From a checkpoint of a small image flow-matching model.
Data: trained on made-up waving flags, 97500 training examples.
Rows from block 5, named by matrix and row number. Rows with one number belong to one attention dimension. Each number is 50 + 10 x the weight over its row's rms, rounded and kept within 0 to 99. All counts start at 0. After the name is the row's rms in percent of the matrix's.
# v: attention query, key and value (stacked) (model.blocks.5.attn.qkv.weight, 768x256, the v third), inputs 0-85
# proj: attention output (model.blocks.5.attn.proj.weight, 256x256, transposed), outputs 0-85
v.17 115:54 33 40 44 39 50 50 49 28 47 55 41 52 46 50 62 49 54 48 68 53 74 31 28 46 43 48 28 32 63 32 50 36 52 41 53 33 48 54 62 61 43 51 48 41 42 32 39 56 46 57 54 59 58 43 64 54 47 52 55 47 62 45 45 41 53 40 56 43 67 65 32 43 39 59 59 62 51 43 45 57 61 37 51 48 47
proj.17 119:44 38 54 47 64 48 40 33 63 47 43 47 56 54 42 55 49 47 47 67 66 36 64 39 49 50 32 63 54 45 41 45 67 37 49 49 38 56 46 37 54 50 45 55 37 34 41 48 53 53 55 59 45 37 32 45 48 34 45 49 47 70 25 52 59 70 67 47 41 45 53 78 62 48 57 54 55 60 33 48 47 52 52 38 54 59
v.18 117:48 60 48 39 49 33 44 55 51 35 49 57 50 60 34 41 44 32 58 46 61 65 58 48 56 56 27 42 42 38 41 47 36 31 59 53 44 67 58 34 42 64 47 54 42 45 51 46 53 55 55 44 69 65 60 52 55 54 46 45 54 48 63 41 40 52 52 54 60 54 69 36 56 25 47 55 35 41 51 26 53 43 49 37 42 59
proj.18 125:50 62 71 34 81 50 44 66 54 55 40 61 43 54 77 53 42 62 59 48 62 72 48 38 46 63 60 47 40 53 44 54 44 65 53 46 44 61 49 55 52 61 47 62 50 78 36 45 48 57 47 58 42 61 51 60 41 61 46 37 50 60 42 54 54 59 48 47 34 41 61 39 46 46 44 40 72 51 64 40 64 38 54 62 46 55
v.19 108:47 41 51 46 59 59 38 34 58 50 42 18 60 40 42 59 56 41 41 59 67 47 56 63 46 55 54 53 59 32 40 40 52 60 34 40 50 49 61 50 52 61 59 54 47 50 63 48 59 46 54 62 51 52 43 40 56 58 43 43 49 34 49 37 55 52 36 38 66 62 40 38 39 46 52 48 60 50 43 63 37 59 63 75 50 62
proj.19 116:51 48 53 52 47 55 48 44 63 44 52 63 36 32 15 44 49 31 36 45 60 44 45 49 53 47 45 40 34 52 47 36 40 53 40 61 46 46 55 42 71 63 68 55 54 45 51 39 50 38 44 43 55 44 33 69 41 46 51 42 41 34 31 54 25 52 64 48 55 44 47 54 60 46 61 53 37 42 52 62 75 62 49 27 47 46
v.20 115:40 51 31 45 37 54 55 50 40 61 49 65 66 43 54 60 57 48 39 42 55 35 53 35 47 48 60 38 37 59 55 76 46 45 39 44 49 53 47 64 56 44 51 49 43 39 57 37 54 51 69 38 51 43 42 33 44 48 41 41 65 37 46 41 33 45 37 35 46 52 59 74 44 28 43 36 62 51 57 42 40 52 42 54 43 30
proj.20 117:60 43 61 48 49 23 66 48 31 49 53 73 42 62 43 40 66 56 54 44 55 25 34 42 47 53 53 54 34 54 30 70 55 55 45 51 54 59 50 40 54 40 60 57 59 53 71 54 46 49 40 52 53 42 43 65 47 30 52 47 46 43 41 49 78 44 57 48 56 55 45 45 55 37 40 44 30 51 55 41 44 53 47 52 40 61
v.21 123:29 38 47 59 58 46 46 33 38 69 49 57 52 47 40 59 36 62 41 41 60 47 55 48 42 50 64 47 61 55 65 62 44 52 50 40 33 46 55 48 37 50 47 68 49 61 46 46 47 66 66 43 47 51 38 59 61 52 54 53 46 46 53 44 41 48 52 49 42 68 53 58 49 45 57 42 73 35 43 29 36 66 55 47 48 45
proj.21 135:55 50 35 45 55 41 61 31 48 57 36 57 54 38 52 42 51 45 64 42 46 31 57 48 50 47 51 41 74 47 26 57 57 38 40 57 52 52 50 39 75 57 44 42 55 36 58 46 55 48 45 57 49 45 49 53 52 50 46 57 45 54 56 50 65 53 51 43 43 48 46 43 41 51 54 44 50 44 61 65 68 50 49 68 46 39
v.22 110:62 47 48 52 41 38 67 45 32 39 73 54 40 40 60 57 33 51 54 46 35 75 49 43 53 55 40 40 63 57 51 54 48 38 58 57 34 81 59 57 43 44 57 63 43 65 47 39 56 57 43 49 61 52 65 69 46 58 53 47 48 50 54 50 43 49 58 41 41 55 46 56 39 52 53 64 63 52 52 45 78 54 28 39 53 51
proj.22 116:40 49 37 37 51 53 58 28 64 49 55 37 65 23 60 45 56 58 40 40 33 52 51 48 64 66 45 48 79 49 49 60 58 68 53 46 55 43 50 54 48 45 54 69 39 43 55 80 45 47 69 65 37 46 47 49 51 53 52 59 52 57 38 44 64 65 46 56 43 49 50 49 68 50 42 42 58 53 30 37 46 63 49 42 64 43
v.23 121:47 43 34 69 75 34 50 58 47 45 52 29 51 45 40 48 59 47 50 64 51 52 52 41 37 53 33 44 35 61 40 49 37 51 44 59 47 46 55 41 35 45 48 63 45 52 38 54 52 54 40 57 60 56 53 39 64 68 50 39 55 43 52 55 59 59 48 58 46 73 54 50 56 49 41 39 46 43 66 55 45 58 50 60 45 43
proj.23 129:54 55 62 58 50 53 43 56 58 42 50 46 39 43 37 51 45 59 48 60 58 29 51 42 45 31 55 69 58 40 61 50 48 45 44 47 40 45 44 57 30 51 49 62 55 54 28 56 56 40 64 50 45 52 64 64 53 55 48 45 43 30 37 51 55 52 64 54 48 40 43 60 48 56 40 43 64 44 68 39 61 56 49 43 48 63
v.24 123:54 43 58 60 50 47 48 53 65 56 51 29 67 53 57 44 49 57 46 41 42 47 44 51 59 37 41 61 59 47 44 53 47 43 55 56 42 41 43 55 64 55 46 54 33 55 50 46 38 51 50 54 38 44 66 52 55 54 63 63 62 32 52 55 35 64 56 61 46 40 53 43 48 56 45 57 56 69 61 44 55 39 39 44 39 45
proj.24 128:30 65 60 34 61 73 52 39 72 57 54 45 51 57 66 56 37 53 61 51 48 66 52 56 50 43 48 51 52 53 69 69 43 60 61 52 39 52 44 47 61 50 42 51 40 41 45 45 58 54 21 52 28 53 35 56 52 45 54 45 55 43 69 47 47 59 55 32 47 56 51 43 59 63 56 52 62 53 43 75 61 32 52 40 46 60
v.25 124:66 51 43 49 44 63 50 46 48 57 37 64 33 51 42 47 37 64 50 64 41 43 49 55 54 63 31 72 57 61 70 50 51 53 57 62 49 50 33 48 41 45 48 46 61 65 51 62 46 50 49 68 59 29 55 33 53 45 43 60 52 39 51 50 53 47 43 41 44 31 50 50 46 68 45 49 40 52 58 44 44 42 65 42 60 63
proj.25 116:42 46 35 62 49 47 59 58 45 54 57 34 52 56 66 51 36 49 52 66 41 47 54 52 46 58 68 55 41 43 45 44 45 59 63 57 46 38 48 56 34 43 53 53 54 70 59 29 54 39 41 45 50 49 62 54 52 57 52 55 44 37 59 46 56 59 40 47 44 70 42 58 48 55 45 61 61 54 63 41 45 53 63 44 49 35
v.26 110:67 34 41 33 45 51 58 54 38 36 52 47 70 40 55 61 37 79 37 53 58 50 52 57 63 39 59 34 52 43 51 44 49 56 54 48 53 42 40 54 49 60 56 56 70 42 37 35 39 54 45 35 45 63 57 49 45 47 60 48 56 36 41 44 31 57 51 60 63 51 59 40 62 56 43 53 65 52 65 59 72 63 60 35 47 50
proj.26 115:38 30 68 36 41 58 46 41 69 57 49 28 59 41 41 51 39 31 57 58 42 44 42 63 45 51 43 57 44 42 34 45 52 44 55 51 55 37 50 46 38 46 40 53 40 66 25 56 55 55 49 53 44 64 45 60 47 60 52 59 55 58 45 49 59 50 47 56 62 31 50 55 62 71 43 42 45 49 71 60 50 50 57 29 52 47
v.27 125:46 44 33 61 59 26 42 65 37 54 41 39 54 64 52 59 53 39 58 49 56 52 47 58 65 44 47 44 33 48 38 56 42 36 54 56 40 39 60 29 40 57 47 38 38 30 67 67 45 39 60 61 41 45 50 52 53 53 55 46 54 42 48 48 30 55 39 41 44 67 40 32 46 59 46 35 55 45 46 59 33 57 60 38 51 58
proj.27 133:55 49 64 59 43 64 40 51 65 36 43 51 35 44 41 58 54 68 50 36 57 61 61 54 49 58 49 57 32 44 47 63 53 50 47 50 54 52 44 55 54 62 57 47 62 52 66 48 60 55 58 60 43 62 66 51 52 61 43 39 48 39 53 53 58 68 65 47 45 37 56 57 51 47 42 40 55 63 41 53 68 68 57 52 51 56
v.28 121:47 47 41 80 88 55 40 49 62 43 60 68 63 44 30 43 38 74 37 61 56 44 60 65 47 51 75 47 54 47 58 53 46 59 45 41 62 64 62 53 56 50 52 72 58 39 59 45 41 46 58 50 60 56 65 43 45 52 38 52 45 59 67 56 36 53 57 52 57 58 48 48 69 53 50 42 33 32 50 58 45 57 61 46 48 58
proj.28 132:61 58 65 49 37 36 45 48 41 52 45 18 41 52 68 57 53 26 52 54 54 45 50 55 41 47 57 58 42 54 57 54 49 45 41 49 64 63 57 49 55 49 52 59 46 56 59 31 56 51 53 47 46 51 58 54 40 58 53 48 60 59 42 47 64 45 32 90 51 55 60 51 40 39 51 45 55 57 42 59 76 48 46 56 42 32
v.29 104:32 42 54 33 69 53 41 42 65 50 62 51 37 55 44 64 50 53 48 42 45 49 42 58 64 54 60 58 74 52 68 58 52 45 46 46 50 64 46 60 44 35 63 69 34 57 47 34 58 49 48 37 57 55 47 39 46 28 36 63 52 60 41 50 37 51 59 52 64 41 41 48 43 66 44 44 29 48 61 55 61 43 38 59 47 59
proj.29 118:52 58 28 46 42 49 53 48 63 47 56 35 40 58 51 59 70 50 66 45 68 30 44 67 44 46 42 54 50 46 59 76 45 33 64 53 48 41 50 54 49 53 49 44 61 30 41 47 50 49 52 56 63 38 39 61 39 58 52 50 45 56 40 49 41 75 55 39 62 65 42 68 44 41 45 45 47 44 49 49 39 43 49 51 48 52
v.30 115:69 60 45 39 47 57 52 52 47 38 49 53 37 50 62 45 44 26 35 58 52 61 35 36 46 52 39 60 41 34 48 32 69 69 51 50 40 57 57 54 27 53 45 44 46 59 60 40 45 48 42 41 48 49 49 40 39 52 51 51 47 57 60 64 39 38 67 32 48 32 65 55 52 55 70 50 62 47 47 55 45 50 58 41 54 62
proj.30 125:40 58 53 62 64 52 62 72 42 45 63 43 34 31 20 39 38 52 49 50 46 65 42 46 38 55 48 45 56 60 47 44 50 37 56 44 42 38 43 36 16 54 43 46 45 47 52 51 46 46 65 50 52 46 47 62 50 55 46 48 56 41 36 48 55 57 36 39 51 57 63 37 50 50 56 51 39 31 50 52 48 55 56 61 62 72
v.31 121:26 46 46 46 46 56 42 40 59 57 43 47 56 52 55 59 47 40 31 67 74 58 62 62 48 31 51 53 37 60 39 48 50 57 47 54 65 48 38 54 52 53 47 41 51 49 67 45 52 53 51 63 67 42 36 43 55 49 49 40 47 57 39 39 52 54 16 55 46 67 59 45 41 50 52 41 69 54 37 27 52 59 56 70 47 54
proj.31 123:71 51 47 50 64 51 45 44 31 54 43 39 55 52 42 58 49 36 63 52 61 49 45 54 52 18 66 40 23 47 42 45 63 45 51 46 56 78 49 47 57 45 50 53 67 51 54 46 49 48 58 41 50 66 48 55 44 58 45 58 46 29 55 53 45 60 77 29 46 55 71 33 50 59 59 56 34 29 31 48 56 46 54 40 40 54
v.32 104:54 51 54 49 40 64 56 47 43 62 57 70 57 42 67 55 63 39 61 38 52 57 53 43 65 59 62 61 50 50 54 44 48 40 49 52 55 37 51 66 46 56 49 40 64 58 48 41 41 51 68 65 53 63 61 50 65 48 58 52 44 42 57 58 54 52 37 44 40 52 74 42 24 64 51 68 51 67 49 44 21 32 68 46 45 62
proj.32 109:54 41 18 54 46 56 49 47 53 47 62 31 41 38 37 54 69 34 45 44 42 52 39 41 55 36 46 60 33 60 52 46 46 55 60 43 40 37 50 38 60 42 48 43 56 33 36 56 50 42 40 43 69 56 40 52 50 54 47 56 48 38 52 47 55 40 36 22 56 40 68 61 56 64 52 57 51 43 57 53 66 41 60 50 48 43
v.33 111:39 55 45 36 62 52 59 60 47 65 33 57 73 56 37 42 29 60 52 31 47 40 62 55 40 30 71 47 46 47 48 51 47 34 35 46 44 36 50 39 47 53 46 51 60 41 55 56 54 46 56 56 50 53 46 46 55 58 55 32 45 23 41 49 47 55 56 64 37 65 59 57 58 34 49 47 45 24 61 55 44 40 57 47 52 48
proj.33 123:58 47 49 40 44 40 46 26 61 57 42 42 33 62 56 39 39 40 50 45 52 35 31 59 51 38 54 55 30 39 49 50 48 64 30 52 36 51 52 54 52 46 57 55 49 51 66 54 59 55 32 47 56 44 65 48 46 52 54 49 37 42 55 46 35 48 37 55 40 22 53 35 47 68 57 48 43 56 47 61 71 18 58 67 52 47
v.34 124:57 52 55 58 65 54 53 45 59 44 44 24 57 41 53 60 41 50 50 59 32 68 40 43 54 68 32 47 35 35 50 54 38 41 47 58 51 51 37 53 55 44 56 50 41 61 46 29 53 47 50 60 64 55 46 41 62 42 56 53 60 49 66 51 33 56 59 53 54 36 31 37 62 54 38 51 50 57 56 40 46 57 36 55 56 62
proj.34 122:26 59 53 54 44 54 51 42 60 62 48 52 53 43 46 52 37 47 57 51 47 55 34 39 65 71 57 55 53 55 62 51 46 48 58 51 71 55 50 53 35 43 47 54 39 32 61 54 49 59 46 41 56 34 29 47 38 60 47 48 52 61 41 46 41 48 40 50 46 57 32 52 47 77 52 38 50 62 38 54 67 53 53 42 59 56
v.35 110:31 45 47 46 32 75 53 50 55 41 41 40 66 42 65 55 49 55 37 43 63 45 48 52 55 47 65 55 67 53 50 52 51 49 48 34 64 44 37 47 27 58 63 43 55 29 56 54 62 54 39 39 48 34 40 58 63 47 40 39 40 63 35 48 46 60 66 57 57 43 46 55 43 29 45 41 45 45 61 35 57 36 68 50 56 40
proj.35 120:58 58 59 37 55 51 68 56 48 48 21 45 21 40 42 50 65 25 64 67 45 27 51 54 45 56 27 42 55 57 57 57 51 48 42 47 45 64 52 44 67 52 52 44 43 44 56 63 55 51 61 53 56 32 54 35 42 35 44 49 58 56 64 50 31 75 58 31 59 64 54 53 53 56 44 38 60 43 71 46 36 39 61 66 52 57
v.36 125:59 34 36 39 46 81 50 68 43 61 46 56 38 32 54 57 64 32 60 60 57 55 43 50 47 45 43 78 49 49 51 37 50 45 40 46 62 45 54 71 38 52 48 64 66 60 37 47 67 55 53 50 40 31 24 40 36 41 55 35 35 32 54 64 69 47 74 52 53 47 35 48 39 41 55 54 31 55 57 61 47 28 40 61 42 44
proj.36 119:63 38 67 55 50 52 54 66 67 40 57 49 58 30 38 43 62 51 50 76 29 43 37 49 49 57 61 48 45 61 46 45 34 45 59 45 57 38 63 37 38 58 45 43 37 39 57 60 42 53 57 50 50 24 35 69 65 65 49 45 55 49 40 49 39 55 29 37 66 45 35 50 43 47 61 46 56 28 65 49 32 33 49 50 48 52
v.37 126:63 43 38 45 59 44 38 60 33 48 54 57 39 64 32 50 40 46 56 42 39 49 41 35 56 48 35 68 50 58 68 55 48 51 57 57 41 59 59 43 32 52 52 71 52 60 57 59 61 44 52 46 63 49 41 56 38 57 47 54 38 52 54 50 38 35 61 33 69 38 52 53 60 70 51 57 54 33 44 39 52 37 51 56 54 47
proj.37 125:44 49 60 65 42 26 60 59 57 34 53 55 61 52 83 52 73 53 59 45 38 77 56 43 50 52 38 48 38 51 34 59 47 61 53 48 44 44 56 39 43 50 50 63 69 48 58 45 49 57 57 60 53 46 47 46 47 46 57 52 57 53 38 50 59 37 31 50 56 46 57 61 26 57 61 57 41 61 56 47 68 48 41 51 48 58
v.38 121:41 52 51 52 62 45 75 49 42 49 42 39 47 51 56 59 50 50 55 52 26 62 53 49 59 47 44 52 39 37 48 40 47 38 40 43 43 60 44 59 40 59 46 49 43 59 34 48 49 55 52 53 62 54 72 58 75 48 57 64 57 34 76 40 36 59 44 67 49 48 60 42 56 50 29 61 49 59 71 52 38 61 43 54 41 44
proj.38 120:65 44 44 41 70 42 51 45 56 53 42 41 48 56 55 43 52 32 43 45 54 52 26 43 43 42 62 63 52 47 50 54 54 43 48 44 40 49 44 30 49 47 51 55 47 32 32 33 52 48 49 63 53 50 56 33 39 40 49 40 42 46 45 50 67 41 63 39 44 60 64 57 46 46 48 41 64 61 51 41 61 50 48 48 49 55
v.39 117:45 56 61 57 44 54 59 67 51 34 42 57 64 46 47 48 50 49 49 39 64 47 56 59 52 48 70 33 39 49 50 73 42 55 59 50 51 49 40 36 68 58 50 52 57 33 63 58 51 53 38 32 53 41 60 45 38 47 58 38 46 47 46 46 56 52 40 58 47 56 61 54 79 40 48 39 40 39 44 65 40 42 52 48 52 38
proj.39 115:67 43 59 40 42 42 55 54 42 58 45 38 53 59 59 45 56 58 35 56 62 44 51 49 58 61 25 65 56 51 54 57 51 45 35 45 50 52 60 49 63 47 53 48 32 55 46 55 42 58 67 41 55 51 48 46 60 38 49 42 59 58 42 47 55 42 59 69 51 63 35 47 32 43 58 35 56 66 58 40 60 46 43 65 49 54
v.40 112:44 57 64 73 46 38 46 52 59 47 45 41 47 57 44 58 52 53 71 54 18 59 50 53 40 57 44 48 55 53 53 47 37 33 65 51 61 66 41 44 37 52 53 51 37 45 53 55 48 65 52 32 58 45 40 49 55 39 45 54 47 64 55 34 57 58 54 35 48 62 37 50 48 31 44 57 42 53 58 33 67 56 54 32 54 52
proj.40 115:44 71 26 43 68 65 47 59 58 51 60 57 54 60 52 42 61 40 64 44 55 71 43 67 53 35 63 43 55 52 46 67 47 65 48 53 57 59 59 61 60 55 63 47 52 53 59 45 50 54 61 58 54 37 43 50 67 58 54 41 55 53 56 50 29 43 41 70 49 42 39 43 56 48 53 50 62 62 68 62 37 46 40 69 49 45
v.41 098:51 64 40 40 63 43 54 49 56 52 36 41 55 54 53 33 56 62 68 40 45 47 80 56 42 54 54 53 48 54 40 58 62 43 53 52 61 54 45 44 45 52 60 52 53 57 49 37 45 51 60 60 57 57 55 55 65 55 49 40 43 66 59 39 58 47 41 53 47 50 54 38 58 46 42 41 50 51 50 44 56 44 57 31 54 64
proj.41 111:27 69 55 50 41 50 44 47 32 75 42 49 46 46 43 45 53 57 42 46 46 57 43 45 45 48 38 50 46 32 51 61 65 55 52 48 21 43 39 58 24 50 50 65 48 36 48 56 49 48 50 42 41 43 65 53 56 56 38 41 55 48 38 50 54 47 63 39 58 35 52 59 57 47 40 52 63 64 38 44 48 35 52 42 57 63
v.42 114:47 49 47 39 44 62 49 37 39 59 45 71 40 42 58 54 45 62 57 35 67 46 66 61 56 51 49 63 44 56 30 43 64 61 56 62 44 47 38 64 43 58 60 36 74 40 49 31 47 42 56 66 57 46 47 71 42 55 54 41 43 67 33 47 55 42 50 52 51 56 31 51 44 41 49 54 37 47 63 51 31 37 50 39 43 60
proj.42 119:57 44 55 58 29 54 37 42 18 57 58 45 56 48 38 66 49 47 56 53 46 32 36 53 52 42 28 34 26 42 52 71 52 58 57 43 40 58 43 48 54 45 45 41 56 60 36 52 55 47 70 60 61 53 66 34 39 57 54 47 41 33 63 59 54 49 38 34 38 43 27 58 50 45 43 52 51 59 63 52 37 41 43 55 48 56
v.43 111:55 32 46 45 42 65 43 43 41 60 53 75 38 43 46 44 68 53 63 38 69 48 45 61 36 47 74 59 45 42 45 28 42 53 41 40 50 26 53 43 60 53 42 52 63 48 41 53 49 41 42 52 49 48 51 66 51 53 60 45 46 44 39 64 51 45 58 43 43 59 56 34 53 33 48 47 54 35 38 66 52 45 69 40 31 45
proj.43 109:57 36 53 35 53 36 43 34 65 51 38 51 39 31 55 54 60 69 35 55 60 60 55 57 53 42 49 46 46 47 46 40 42 56 54 48 54 49 42 43 65 43 51 42 47 46 58 58 61 56 52 63 62 46 64 44 39 50 55 47 54 62 63 54 71 60 36 53 49 49 52 57 39 48 37 42 52 37 61 60 66 52 53 65 36 58
v.44 125:42 40 49 37 46 44 63 66 44 39 38 41 39 47 42 65 36 53 57 62 52 39 60 54 56 44 51 30 54 57 46 33 48 50 53 54 47 47 43 47 64 49 47 58 49 28 50 49 43 48 48 54 49 74 58 56 44 75 58 46 33 39 32 54 50 44 54 38 53 49 46 47 43 63 44 66 38 52 63 57 47 54 44 66 43 58
proj.44 127:66 43 56 56 58 46 34 39 72 37 33 41 72 31 47 51 58 29 37 71 34 32 32 61 45 43 44 49 54 56 51 48 49 50 63 49 51 43 43 51 58 44 47 62 55 63 53 52 55 47 55 38 51 49 59 61 47 36 47 54 52 62 57 42 49 49 56 77 68 59 49 64 65 40 49 49 61 58 51 55 48 32 54 45 43 51
v.45 120:63 61 63 57 28 43 51 54 63 54 65 44 45 52 61 45 47 24 57 47 53 36 48 46 56 49 60 42 57 54 42 35 61 41 51 40 53 51 60 51 47 50 60 42 54 41 56 59 48 50 65 55 51 37 41 57 58 42 55 51 50 75 62 48 58 63 31 51 37 43 51 62 56 48 30 52 59 40 38 49 57 42 45 38 46 48
proj.45 121:49 53 41 42 52 72 53 25 30 47 54 55 53 49 43 39 29 50 44 63 52 57 51 39 48 66 48 53 38 52 63 42 81 45 46 48 62 57 51 58 73 53 52 52 37 53 62 64 51 70 35 68 58 52 37 49 46 45 45 50 60 65 49 60 38 57 56 46 28 63 60 28 41 48 45 45 49 62 40 45 48 46 49 59 51 38
v.46 113:51 63 60 37 40 48 43 45 23 51 55 62 29 43 52 55 75 50 39 42 51 49 46 71 40 35 54 60 52 49 56 28 40 45 48 43 45 40 52 53 45 61 48 53 85 26 58 61 55 67 55 53 47 49 24 55 45 47 37 42 51 41 52 57 38 45 47 55 50 26 42 59 43 57 46 52 51 47 52 55 42 39 60 48 34 65
proj.46 115:41 43 61 57 40 52 60 53 44 47 49 48 59 33 59 64 82 80 66 37 39 56 48 69 51 34 42 37 69 56 26 33 41 53 50 46 39 45 45 44 52 51 46 34 26 54 57 63 47 41 31 67 60 71 43 47 43 56 47 56 49 45 43 50 66 56 50 48 42 50 37 53 46 63 51 41 48 57 75 56 23 53 60 63 44 30
v.47 105:36 55 50 45 57 55 54 35 34 73 52 54 58 53 44 59 65 52 34 69 30 58 61 55 38 48 60 65 70 51 45 64 62 43 34 44 55 45 43 59 42 40 58 41 57 29 51 51 61 56 43 45 46 56 57 51 45 37 44 50 48 52 59 64 34 55 52 71 30 56 47 58 48 49 35 51 56 38 67 40 40 42 52 53 43 45
proj.47 109:40 48 54 47 53 44 66 51 54 66 50 31 64 59 42 61 57 47 69 64 53 46 32 55 45 42 45 48 57 51 43 76 45 57 39 43 38 45 48 38 58 53 58 48 57 38 26 61 54 48 45 39 48 52 76 48 44 47 52 43 46 53 55 51 53 48 45 51 31 54 48 45 48 60 54 49 28 47 78 65 41 42 38 61 42 44
v.48 121:57 38 48 51 53 52 50 53 58 38 58 46 58 43 64 41 44 54 42 49 48 43 32 43 56 38 60 56 56 44 67 42 45 59 38 61 49 54 43 69 61 48 54 34 44 55 52 29 55 44 64 44 69 67 54 44 40 38 43 58 57 50 35 54 31 61 54 50 59 46 64 49 48 31 69 68 59 57 47 59 43 49 39 50 46 61
proj.48 115:52 40 44 66 37 38 42 46 41 43 53 45 44 64 53 53 49 24 58 63 47 32 51 48 56 57 36 55 50 66 33 50 51 50 47 42 59 47 50 34 53 55 46 42 50 39 51 49 45 48 40 41 66 55 53 57 43 54 46 61 46 44 69 60 40 56 34 38 65 48 66 52 47 38 51 57 24 51 22 51 56 34 54 43 45 52
v.49 104:42 50 53 37 72 45 55 30 52 49 57 59 39 55 43 62 60 47 50 42 36 63 53 41 51 66 35 40 49 55 32 49 55 40 53 50 56 47 60 57 42 49 47 55 53 52 46 59 49 39 52 56 44 56 43 37 49 36 39 43 42 35 49 44 49 45 40 43 63 50 41 43 48 50 55 52 57 95 64 57 50 52 46 45 50 30
proj.49 114:76 28 48 52 30 52 54 45 52 49 53 59 44 54 36 66 68 30 27 43 34 61 36 41 51 67 38 43 57 55 45 55 50 63 69 49 54 45 57 48 53 51 50 66 41 42 53 51 40 51 41 47 53 42 28 65 43 50 47 56 40 59 39 47 51 36 62 54 58 51 22 67 56 52 52 36 45 28 60 52 40 54 37 51 62 60
v.50 110:34 53 46 39 52 60 59 45 34 58 48 42 63 49 57 59 51 51 63 50 50 56 46 52 51 19 43 37 38 74 46 53 56 41 46 42 43 51 37 57 41 54 57 38 38 35 38 56 46 64 70 52 44 40 53 51 60 63 61 45 65 51 43 46 43 54 44 42 26 46 39 51 56 41 55 62 51 51 69 52 49 53 45 52 49 33
proj.50 117:62 58 67 50 47 38 48 42 62 56 42 70 45 39 25 50 52 63 46 58 43 71 41 50 52 44 30 36 52 44 50 57 57 53 46 49 31 66 48 54 59 53 53 59 46 38 44 43 51 50 52 54 44 49 71 43 40 45 43 54 40 56 49 53 77 62 61 69 33 65 50 51 51 37 41 55 50 58 52 56 25 24 45 45 49 63
v.51 125:55 63 65 51 49 35 47 61 64 46 38 46 49 48 54 39 39 55 30 38 52 48 66 42 62 32 46 38 59 50 53 52 56 57 57 57 63 56 57 64 47 57 44 42 53 28 45 62 45 40 54 65 49 61 60 45 45 52 48 55 41 55 54 42 26 63 67 39 60 30 61 62 43 35 49 33 57 57 37 46 49 57 39 43 56 52
proj.51 124:57 46 69 43 35 51 36 58 42 45 46 77 49 54 73 46 49 31 67 60 51 86 42 53 49 58 56 59 40 51 54 51 56 33 45 42 62 66 47 34 62 50 48 61 33 61 62 44 47 62 53 44 53 63 45 37 66 56 48 57 53 46 56 55 52 54 34 66 61 51 66 50 56 59 50 59 47 62 26 56 48 37 47 49 44 45
v.52 111:44 57 64 56 43 39 64 69 46 60 54 60 67 54 47 38 49 41 47 30 50 25 49 39 57 53 41 56 41 53 51 50 47 45 56 46 51 35 54 48 45 55 63 35 58 33 55 40 55 55 46 61 58 48 48 48 57 35 49 56 60 40 52 44 47 46 54 43 51 35 78 37 49 59 44 42 39 51 53 72 44 47 50 67 53 49
proj.52 128:51 50 46 47 62 47 48 46 53 53 52 41 30 66 87 50 55 51 44 48 45 40 59 56 43 60 30 50 58 60 53 51 50 62 48 44 53 47 52 38 45 50 59 34 29 50 39 69 47 50 59 48 47 43 30 40 46 52 50 62 46 48 39 45 53 52 59 69 65 58 70 61 51 65 53 47 50 66 47 65 59 41 49 39 51 33
v.53 136:69 37 48 53 45 39 55 60 34 56 38 48 47 60 30 45 50 59 35 40 51 44 30 41 40 37 46 59 55 57 40 61 49 39 33 45 52 33 48 34 39 47 51 56 52 40 34 50 49 45 51 54 52 57 43 37 42 56 51 58 48 42 38 48 49 56 45 61 61 48 52 41 52 58 56 50 61 39 50 51 35 68 40 60 49 42
proj.53 140:33 36 58 61 58 61 46 60 52 59 56 46 45 45 56 42 53 39 66 51 51 57 62 59 51 59 74 45 48 42 37 58 41 51 47 55 47 47 44 37 37 48 55 55 32 42 26 39 59 38 52 49 58 59 63 59 63 60 50 61 42 70 60 48 41 66 64 67 41 51 50 60 50 46 48 49 56 48 28 46 70 46 50 38 59 61
v.54 137:69 66 30 48 43 30 46 50 53 65 49 81 51 43 30 48 43 50 55 50 64 40 55 58 56 55 38 52 30 41 56 58 51 67 55 64 60 58 67 33 61 57 35 61 59 56 51 55 52 47 42 52 47 58 55 61 51 54 53 59 22 42 48 47 61 36 45 54 62 34 67 48 43 54 55 48 45 36 23 50 47 52 54 43 56 42
proj.54 144:42 58 64 49 53 64 55 50 43 58 42 43 49 63 81 43 51 49 23 43 59 60 59 34 50 47 73 47 50 48 45 54 50 47 51 43 57 47 48 44 44 47 47 49 53 59 59 37 51 55 49 55 43 70 46 50 48 56 49 48 53 57 45 51 52 53 53 47 47 44 50 36 48 42 56 61 47 51 50 38 53 61 50 74 63 67
v.55 126:53 55 28 63 66 37 46 51 42 47 42 73 55 47 41 58 65 57 55 54 65 46 56 63 46 60 58 48 52 48 61 68 42 51 41 47 50 38 63 41 74 53 48 47 51 42 52 64 50 37 60 64 61 58 62 57 49 65 45 50 39 55 50 55 66 45 46 40 40 58 63 47 56 56 50 53 43 44 60 52 39 37 44 62 39 55
proj.55 132:39 32 58 64 31 54 49 32 34 50 48 33 54 44 76 50 70 49 50 44 42 32 44 41 48 64 38 63 52 50 40 46 62 58 49 45 64 47 42 65 41 50 49 49 57 45 67 49 48 55 40 53 54 46 46 56 49 44 45 53 54 52 43 50 68 67 48 68 36 54 48 56 45 54 51 54 50 34 45 44 37 61 44 62 65 56
v.56 116:36 24 52 58 50 54 33 61 34 59 46 55 45 59 47 68 31 62 39 55 47 36 49 73 47 62 60 41 58 59 51 39 54 48 56 54 63 46 37 45 44 46 58 59 63 55 50 56 43 45 45 62 55 54 33 53 46 53 54 61 65 46 44 48 43 62 49 56 49 60 22 53 71 47 54 48 48 47 52 59 67 64 36 55 54 37
proj.56 120:68 28 50 55 57 55 30 58 50 46 51 45 62 59 36 45 45 36 80 54 52 32 50 59 46 74 45 41 45 48 29 55 55 47 64 49 66 46 49 62 60 44 48 49 46 39 32 45 53 49 52 65 62 35 54 53 49 58 56 60 45 59 44 49 45 65 64 62 52 67 50 63 27 51 53 59 33 31 62 59 51 59 42 33 55 59